{
  "dataset": "tunes sung on syllables by a formant synthesiser",
  "num_classes": 63,
  "output_stride": 2,
  "rnn_width": 128,
  "rnn_residual": false,
  "optimizer": "muon",
  "weight_decay": 0.1
}
Rows from block 2 of a small audio frame classifier, named by matrix and row number. Each number is 200 + 20 x the weight over its row's rms, rounded and kept within 0 to 999. All counts start at 0.
After each channel's rows are labels from the 100 clips, of 14976, where the channel reaches its highest value: "strongest on" is what is common among them. Only what is clearly more common there than usual is listed. The data: tunes sung on syllables by a formant synthesiser. In brackets: how many of the 100.
# conv: width-3 conv (model.blocks.2.conv.weight, 288x288x3, each kernel summed), inputs 0-57

conv.22,176,214,199,198,158,225,222,210,180,195,205,210,202,209,204,201,196,213,184,190,213,233,199,241,189,209,165,170,201,190,188,191,163,206,222,212,172,224,225,215,196,214,202,187,196,210,174,198,208,219,212,170,205,174,199,183,202,212
strongest on: vowel: /æ/ (86); consonant: /d/ (43); clipping (35)

conv.127,191,175,186,228,208,230,214,199,176,208,229,142,183,187,229,160,184,211,175,163,228,234,165,178,208,227,198,204,204,152,206,203,210,189,202,219,155,209,165,199,195,194,208,192,208,202,204,213,220,194,202,176,195,197,200,202,202,185
strongest on: vowel: /e/ (54); consonant: /t/ (50); consonant: /ʃ/ (37)

conv.223,180,230,224,212,201,217,204,189,209,259,210,187,167,194,188,192,155,224,215,220,229,180,205,225,205,196,186,162,166,188,201,200,207,214,212,179,212,209,195,197,225,242,208,198,225,186,209,211,192,206,182,221,227,208,193,209,198,182
strongest on: consonant: /b/ (96); vowel: /o/ (73)

conv.179,228,201,199,227,210,182,188,186,182,194,214,227,186,194,237,227,200,205,212,213,207,171,206,199,211,199,213,187,178,222,196,196,194,196,206,177,193,187,209,196,182,190,215,219,213,198,182,212,205,213,182,204,174,171,170,194,166,213
strongest on: consonant: none (53); vowel: /æ/ (48)

conv.32,218,196,193,198,203,202,208,224,193,212,190,223,208,195,215,181,221,197,212,209,193,220,181,181,217,195,201,197,193,166,191,202,191,227,177,192,181,192,174,198,211,203,217,212,213,214,197,204,217,192,205,192,201,205,204,206,221,218
strongest on: vowel: /i/ (59); consonant: /d/ (48); consonant: /t/ (48)

conv.258,180,146,172,189,218,223,194,175,214,196,194,223,185,158,192,195,215,187,199,219,233,215,170,196,199,203,225,187,171,198,212,227,245,221,166,216,207,160,175,167,174,182,222,192,203,217,181,198,187,196,219,148,176,185,188,216,204,234
strongest on: consonant: none (55); clipping (27)

conv.184,171,168,234,191,161,199,210,213,227,213,190,220,184,219,194,212,234,187,201,222,204,211,205,222,212,195,214,204,166,179,197,203,238,233,198,164,232,176,225,218,191,187,190,204,205,200,180,184,210,216,187,239,207,248,217,184,182,215
strongest on: vowel: /o/ (78)

conv.19,190,178,195,217,181,201,190,235,196,219,188,207,203,200,171,179,205,201,184,215,199,209,191,210,209,194,188,211,231,205,198,220,185,207,195,184,160,207,229,180,177,186,207,158,202,214,175,196,238,191,232,260,196,204,212,198,182,222
strongest on: vowel: /i/ (60); consonant: /ʃ/ (43); vowel: /o/ (36)

conv.69,188,192,197,192,198,173,197,197,217,210,193,202,182,191,191,212,206,227,227,221,205,193,254,194,226,182,229,227,173,181,189,233,213,187,180,211,225,212,215,199,236,207,192,198,182,228,203,220,221,213,229,229,207,216,191,211,187,153
strongest on: vowel: /ɑ/ (64); vowel: /o/ (36)

conv.108,211,209,199,128,226,211,196,213,202,204,193,191,189,232,209,182,242,195,189,175,209,195,220,204,193,195,207,228,228,233,170,216,191,220,207,219,211,220,206,203,214,158,204,173,207,206,198,200,217,174,196,160,203,209,192,199,199,216
strongest on: consonant: /b/ (90); thin (high-pass) (36); clipping (25)

conv.101,206,197,227,225,210,186,209,196,194,183,217,191,190,205,199,185,210,215,231,217,209,169,194,223,224,184,190,196,193,164,195,209,246,189,191,201,227,220,200,214,189,193,192,195,180,230,227,220,193,187,224,195,192,217,226,227,203,181
strongest on: consonant: none (74); vowel: /e/ (64)

conv.260,230,217,237,178,196,202,200,213,203,169,219,203,168,203,188,195,211,212,211,203,215,222,217,198,172,202,214,169,188,184,216,196,217,171,207,227,222,182,228,214,212,170,218,200,204,209,228,191,201,204,204,211,190,170,169,214,217,204
strongest on: vowel: /u/ (47); thin (high-pass) (45); consonant: /t/ (31); consonant: /b/ (30)

conv.54,238,230,230,202,218,184,193,175,228,179,188,195,162,178,232,178,202,242,226,231,223,188,189,215,224,210,199,227,162,204,196,215,216,222,188,190,174,226,191,195,193,178,201,240,184,192,223,235,210,196,199,208,181,185,200,201,180,184
strongest on: consonant: /l/ (50); vowel: /u/ (39); consonant: none (30)

conv.11,196,203,182,174,224,185,234,207,200,206,230,185,203,214,195,194,199,196,223,146,177,202,190,182,169,181,196,217,176,204,184,197,186,199,221,188,218,170,168,208,217,186,201,203,208,184,230,233,231,194,226,216,207,230,225,200,187,220
strongest on: vowel: /e/ (91); consonant: /ʃ/ (47)

conv.1,195,200,194,205,238,187,177,194,198,216,200,232,183,196,213,193,181,199,202,181,165,203,174,199,182,190,198,174,200,163,222,212,202,192,179,154,216,220,230,201,221,204,186,202,214,226,231,186,177,195,152,183,189,237,234,211,182,200
strongest on: vowel: /e/ (58); deep voice (53); consonant: /d/ (36)

conv.49,182,205,213,177,179,214,175,199,199,200,228,186,201,206,200,210,196,170,186,154,173,193,188,212,215,205,175,212,197,197,192,189,182,227,167,187,239,212,180,198,214,216,201,192,202,189,183,229,189,200,234,221,241,183,245,226,201,208
strongest on: vowel: /o/ (72); consonant: /ʃ/ (33)

conv.8,189,228,224,179,206,212,225,197,220,216,198,194,161,224,190,218,202,186,233,189,182,204,234,209,207,207,188,215,233,198,226,188,196,214,180,209,191,225,163,184,213,195,206,185,197,190,203,246,211,214,261,132,251,197,182,219,190,189
strongest on: vowel: /æ/ (53); consonant: /b/ (45); consonant: /n/ (30)

conv.10,189,176,182,219,197,167,179,192,241,235,235,147,216,177,222,171,198,231,211,180,199,230,194,170,154,206,189,202,166,189,193,163,239,182,207,196,161,170,232,235,210,228,198,226,191,194,212,201,193,243,213,233,193,223,210,190,178,214
strongest on: consonant: /d/ (44); vowel: /o/ (44); consonant: /ʃ/ (37); clipping (31)

conv.247,197,201,201,189,190,207,221,175,214,181,231,226,212,164,231,199,215,218,180,192,213,190,209,184,191,228,155,208,196,179,179,215,189,211,225,213,235,190,218,170,165,210,184,201,181,186,196,172,210,210,231,187,203,234,237,206,204,187
strongest on: consonant: /t/ (52); vowel: /o/ (50); consonant: /ʃ/ (47)

conv.55,205,193,186,205,204,216,174,209,212,201,186,221,184,177,218,207,206,215,221,192,201,203,236,204,164,203,173,202,211,204,181,217,210,211,213,223,202,206,191,173,229,226,173,218,167,180,242,199,195,179,187,222,218,186,208,223,207,182
strongest on: consonant: /b/ (61); vowel: /ɑ/ (42); clipping (30); mains hum (28)

conv.263,183,202,207,211,228,228,205,178,214,175,185,228,218,183,194,171,202,224,223,201,204,208,186,197,223,203,202,209,206,196,198,169,187,206,176,220,189,211,198,170,207,257,215,201,169,213,216,172,207,200,196,195,187,229,220,213,223,230
strongest on: consonant: none (67); clipping (36)

conv.129,226,191,173,201,212,186,211,190,211,201,209,218,204,239,184,193,188,220,192,226,202,219,206,213,197,187,203,183,203,185,220,206,179,214,201,175,175,184,199,222,216,188,221,212,204,181,181,191,220,218,215,171,219,205,174,245,176,245
strongest on: vowel: /e/ (74); consonant: /d/ (33); consonant: /ʃ/ (32)

conv.119,169,176,163,205,202,154,218,182,207,211,212,236,179,158,177,220,222,210,203,190,167,201,217,213,209,216,204,201,188,223,202,210,200,188,228,168,218,182,194,203,224,229,202,214,198,168,178,210,211,193,190,207,215,193,207,231,190,216
strongest on: consonant: none (46); consonant: /b/ (44); vowel: /ɑ/ (37); clipping (28)

conv.67,190,199,198,220,202,206,199,191,216,217,171,180,182,192,201,185,204,213,235,192,199,175,201,196,223,204,217,181,220,198,146,179,205,218,214,178,182,201,185,183,182,184,220,218,213,207,208,204,216,200,215,223,251,229,188,211,174,202
strongest on: vowel: /ɑ/ (53); muffled (low-pass) (37)

conv.33,202,193,183,188,207,191,188,232,160,220,217,215,197,222,230,189,215,199,198,200,215,190,186,221,180,185,170,242,214,216,202,205,183,179,201,215,193,184,258,207,193,220,219,212,174,207,231,213,186,193,191,233,179,190,223,164,182,215
strongest on: consonant: /ʃ/ (100)

conv.235,196,210,238,199,204,192,228,217,165,233,172,209,208,209,172,242,219,201,241,224,201,156,213,173,193,192,184,209,182,200,188,192,190,220,185,189,191,217,194,209,191,162,223,193,245,191,238,213,222,186,203,201,225,199,202,203,214,196
strongest on: vowel: /ɑ/ (53); consonant: /d/ (45); vowel: /u/ (45); consonant: /b/ (34)

conv.91,203,199,199,223,183,162,194,201,200,216,195,202,204,165,214,159,201,227,218,192,177,189,180,193,238,208,207,206,183,214,210,197,194,208,191,159,213,193,205,201,201,173,185,185,193,236,206,229,194,217,197,178,195,233,189,177,213,213
strongest on: consonant: /ʃ/ (95); vowel: /æ/ (36)

conv.18,207,180,220,205,201,217,227,189,221,221,196,253,193,215,176,168,182,201,205,209,239,214,197,232,194,160,226,218,201,189,185,234,205,181,215,166,199,200,201,191,236,173,228,209,204,201,212,220,187,222,198,182,197,218,207,216,187,190
strongest on: consonant: /t/ (73); vowel: /o/ (39)

conv.95,187,176,192,201,206,186,176,177,221,220,250,195,200,205,186,229,173,207,207,203,253,182,204,187,205,180,172,207,228,215,157,179,219,169,216,217,187,182,222,202,184,155,196,196,212,186,223,219,225,208,201,228,204,177,198,240,172,182
strongest on: reverberation (76); consonant: /t/ (62); vowel: /ɑ/ (41); vowel: /æ/ (36)

conv.225,183,176,192,208,173,187,191,204,184,200,214,171,206,200,209,225,170,214,220,207,183,178,223,196,203,175,200,187,172,200,170,178,213,198,176,195,222,197,184,189,203,196,160,196,197,181,174,140,208,190,186,231,191,221,225,208,216,202
strongest on: vowel: /u/ (55); consonant: /t/ (33)

conv.193,191,192,191,218,199,193,192,188,206,214,184,227,215,174,181,198,214,197,204,217,190,192,191,204,220,175,197,193,209,206,248,204,176,189,162,224,158,228,188,211,153,188,163,231,200,219,198,216,198,160,207,223,218,192,188,198,199,198
strongest on: consonant: /ʃ/ (97); vowel: /o/ (45)

conv.28,203,197,186,179,185,209,184,233,197,244,189,191,174,183,202,207,220,226,177,197,240,195,217,206,234,183,196,210,180,178,176,219,200,261,198,206,201,217,218,193,153,178,188,183,206,190,228,208,196,212,180,210,196,215,227,223,191,177
strongest on: consonant: /ʃ/ (100); vowel: /ɑ/ (45)

conv.182,227,199,211,163,221,192,177,199,240,229,195,220,176,189,173,192,239,209,198,219,203,187,206,222,222,219,222,180,161,200,191,176,206,207,201,193,237,218,197,192,202,199,186,229,193,230,210,186,175,204,214,206,207,199,250,194,197,164
strongest on: consonant: /ʃ/ (100); thin (high-pass) (31)

conv.79,195,195,172,164,206,183,201,237,203,191,214,159,229,190,217,188,176,189,225,185,215,212,190,179,172,181,182,192,235,212,181,230,214,215,205,205,186,164,216,236,215,201,190,166,189,183,236,252,191,199,204,212,230,270,196,193,208,181
strongest on: consonant: none (54); consonant: /b/ (40); vowel: /ɑ/ (40); clipping (34)

conv.148,181,205,155,232,195,209,176,220,184,206,190,195,198,234,187,196,232,149,190,189,233,186,183,191,196,226,201,205,187,173,203,190,189,218,210,190,211,178,179,237,181,147,206,184,241,209,168,201,222,227,218,193,180,191,214,214,176,219
strongest on: vowel: /e/ (76); mains hum (33); clipping (25)

conv.187,205,186,189,210,209,176,203,205,179,196,228,190,199,197,215,193,214,221,204,197,182,189,221,213,219,180,227,186,202,218,197,153,190,185,214,218,206,178,209,210,197,253,176,213,195,219,225,199,196,202,192,200,199,196,232,213,175,214
strongest on: vowel: /u/ (69); consonant: /d/ (32)

conv.242,230,221,202,205,183,183,186,196,210,200,235,201,163,197,186,191,198,194,198,204,216,178,230,196,202,181,214,199,188,235,194,219,185,179,196,227,218,188,200,187,191,201,194,216,239,197,212,224,209,207,244,216,219,194,188,170,185,256
strongest on: consonant: /t/ (59); vowel: /o/ (51); consonant: /b/ (32); clipping (27)

conv.169,193,223,256,183,230,221,216,189,168,202,213,196,235,243,209,200,213,207,190,210,237,211,226,171,178,211,209,195,197,226,190,186,184,194,194,200,212,233,228,175,176,189,232,172,207,173,169,189,198,200,215,209,184,204,233,174,133,183
strongest on: consonant: /b/ (77); vowel: /o/ (52)

conv.14,189,198,228,210,195,201,197,186,203,177,196,203,217,186,208,219,210,194,153,224,188,190,219,166,205,199,209,235,178,187,204,198,187,244,154,216,190,212,192,204,228,170,203,183,153,218,215,216,192,228,200,173,162,223,178,160,221,194
strongest on: vowel: /ɑ/ (95); consonant: /t/ (30)

conv.99,209,212,213,195,193,218,219,209,166,221,198,188,201,229,220,224,157,190,219,238,226,183,211,166,215,231,209,190,222,205,222,225,232,216,191,224,240,197,216,196,210,177,223,182,237,166,192,219,198,203,185,189,227,197,189,239,201,227
strongest on: vowel: /æ/ (41); consonant: none (34); consonant: /b/ (33); clipping (30)

conv.183,190,161,256,195,185,226,193,202,190,155,209,182,218,182,203,171,160,231,235,202,197,246,146,197,226,185,196,213,157,195,232,199,224,204,182,204,187,211,207,213,212,225,207,212,214,177,199,167,177,212,162,191,203,210,185,166,201,200
strongest on: vowel: /i/ (50); consonant: /t/ (35); clipping (25)

conv.185,197,151,208,200,198,199,150,210,202,174,193,221,218,179,174,210,215,162,174,217,118,201,215,230,213,206,183,179,162,185,211,214,160,183,197,186,168,226,223,201,194,178,162,196,187,190,198,186,205,202,182,204,165,194,198,235,171,202
strongest on: vowel: /e/ (54); consonant: /t/ (48); consonant: /d/ (45); vowel: /o/ (39)

conv.135,198,181,172,176,203,211,197,146,191,175,204,190,216,208,212,216,190,173,194,212,199,224,214,210,193,187,213,194,214,211,192,208,189,211,232,205,198,166,221,232,232,188,222,193,201,184,219,165,228,205,194,168,186,182,185,221,198,209
strongest on: consonant: /b/ (77); clipping (32)

conv.237,199,203,157,203,193,166,186,226,191,206,192,216,207,221,193,188,231,180,207,211,223,159,198,202,225,211,180,236,215,197,208,248,198,228,203,208,227,203,156,202,184,192,163,228,204,243,172,190,219,197,178,182,191,202,184,203,196,198
strongest on: vowel: /o/ (52); vowel: /e/ (47); consonant: /t/ (34)

conv.30,162,225,241,191,200,243,216,198,206,173,223,200,207,182,184,179,220,189,230,226,216,199,191,221,183,172,214,218,209,251,188,202,187,207,197,232,173,181,194,215,204,186,225,192,183,209,209,202,166,206,216,193,190,228,188,211,197,222
strongest on: consonant: none (56); clipping (39)

conv.58,190,195,225,207,172,184,200,220,196,209,177,181,236,220,228,178,222,200,210,198,206,231,176,220,205,193,221,234,192,179,223,205,197,169,180,199,221,215,198,186,192,207,182,197,204,210,165,174,184,198,212,194,226,189,231,219,193,225
strongest on: consonant: /t/ (69); vowel: /æ/ (58)

conv.4,186,221,182,201,199,216,227,211,215,205,209,169,207,200,208,197,170,214,256,190,214,193,197,187,180,186,187,228,187,211,177,157,199,186,173,219,180,185,176,187,216,192,217,202,195,198,192,162,215,224,209,214,187,197,170,171,191,214
strongest on: vowel: /u/ (81); consonant: /t/ (78)

conv.194,168,174,199,169,202,202,195,212,193,216,193,207,203,209,176,200,213,202,178,169,182,201,177,207,198,221,207,173,183,229,194,129,211,191,226,196,205,234,193,190,215,199,202,202,229,191,222,206,180,166,218,180,210,180,210,194,200,188
strongest on: consonant: /d/ (42); vowel: /æ/ (39)

conv.180,242,210,226,226,206,248,222,208,189,211,214,190,214,190,207,213,191,190,220,214,224,186,193,201,215,224,214,208,219,215,178,237,238,198,215,227,220,221,190,211,216,226,174,202,222,188,160,184,205,219,188,229,213,197,186,154,207,184
strongest on: consonant: none (39); vowel: /e/ (37)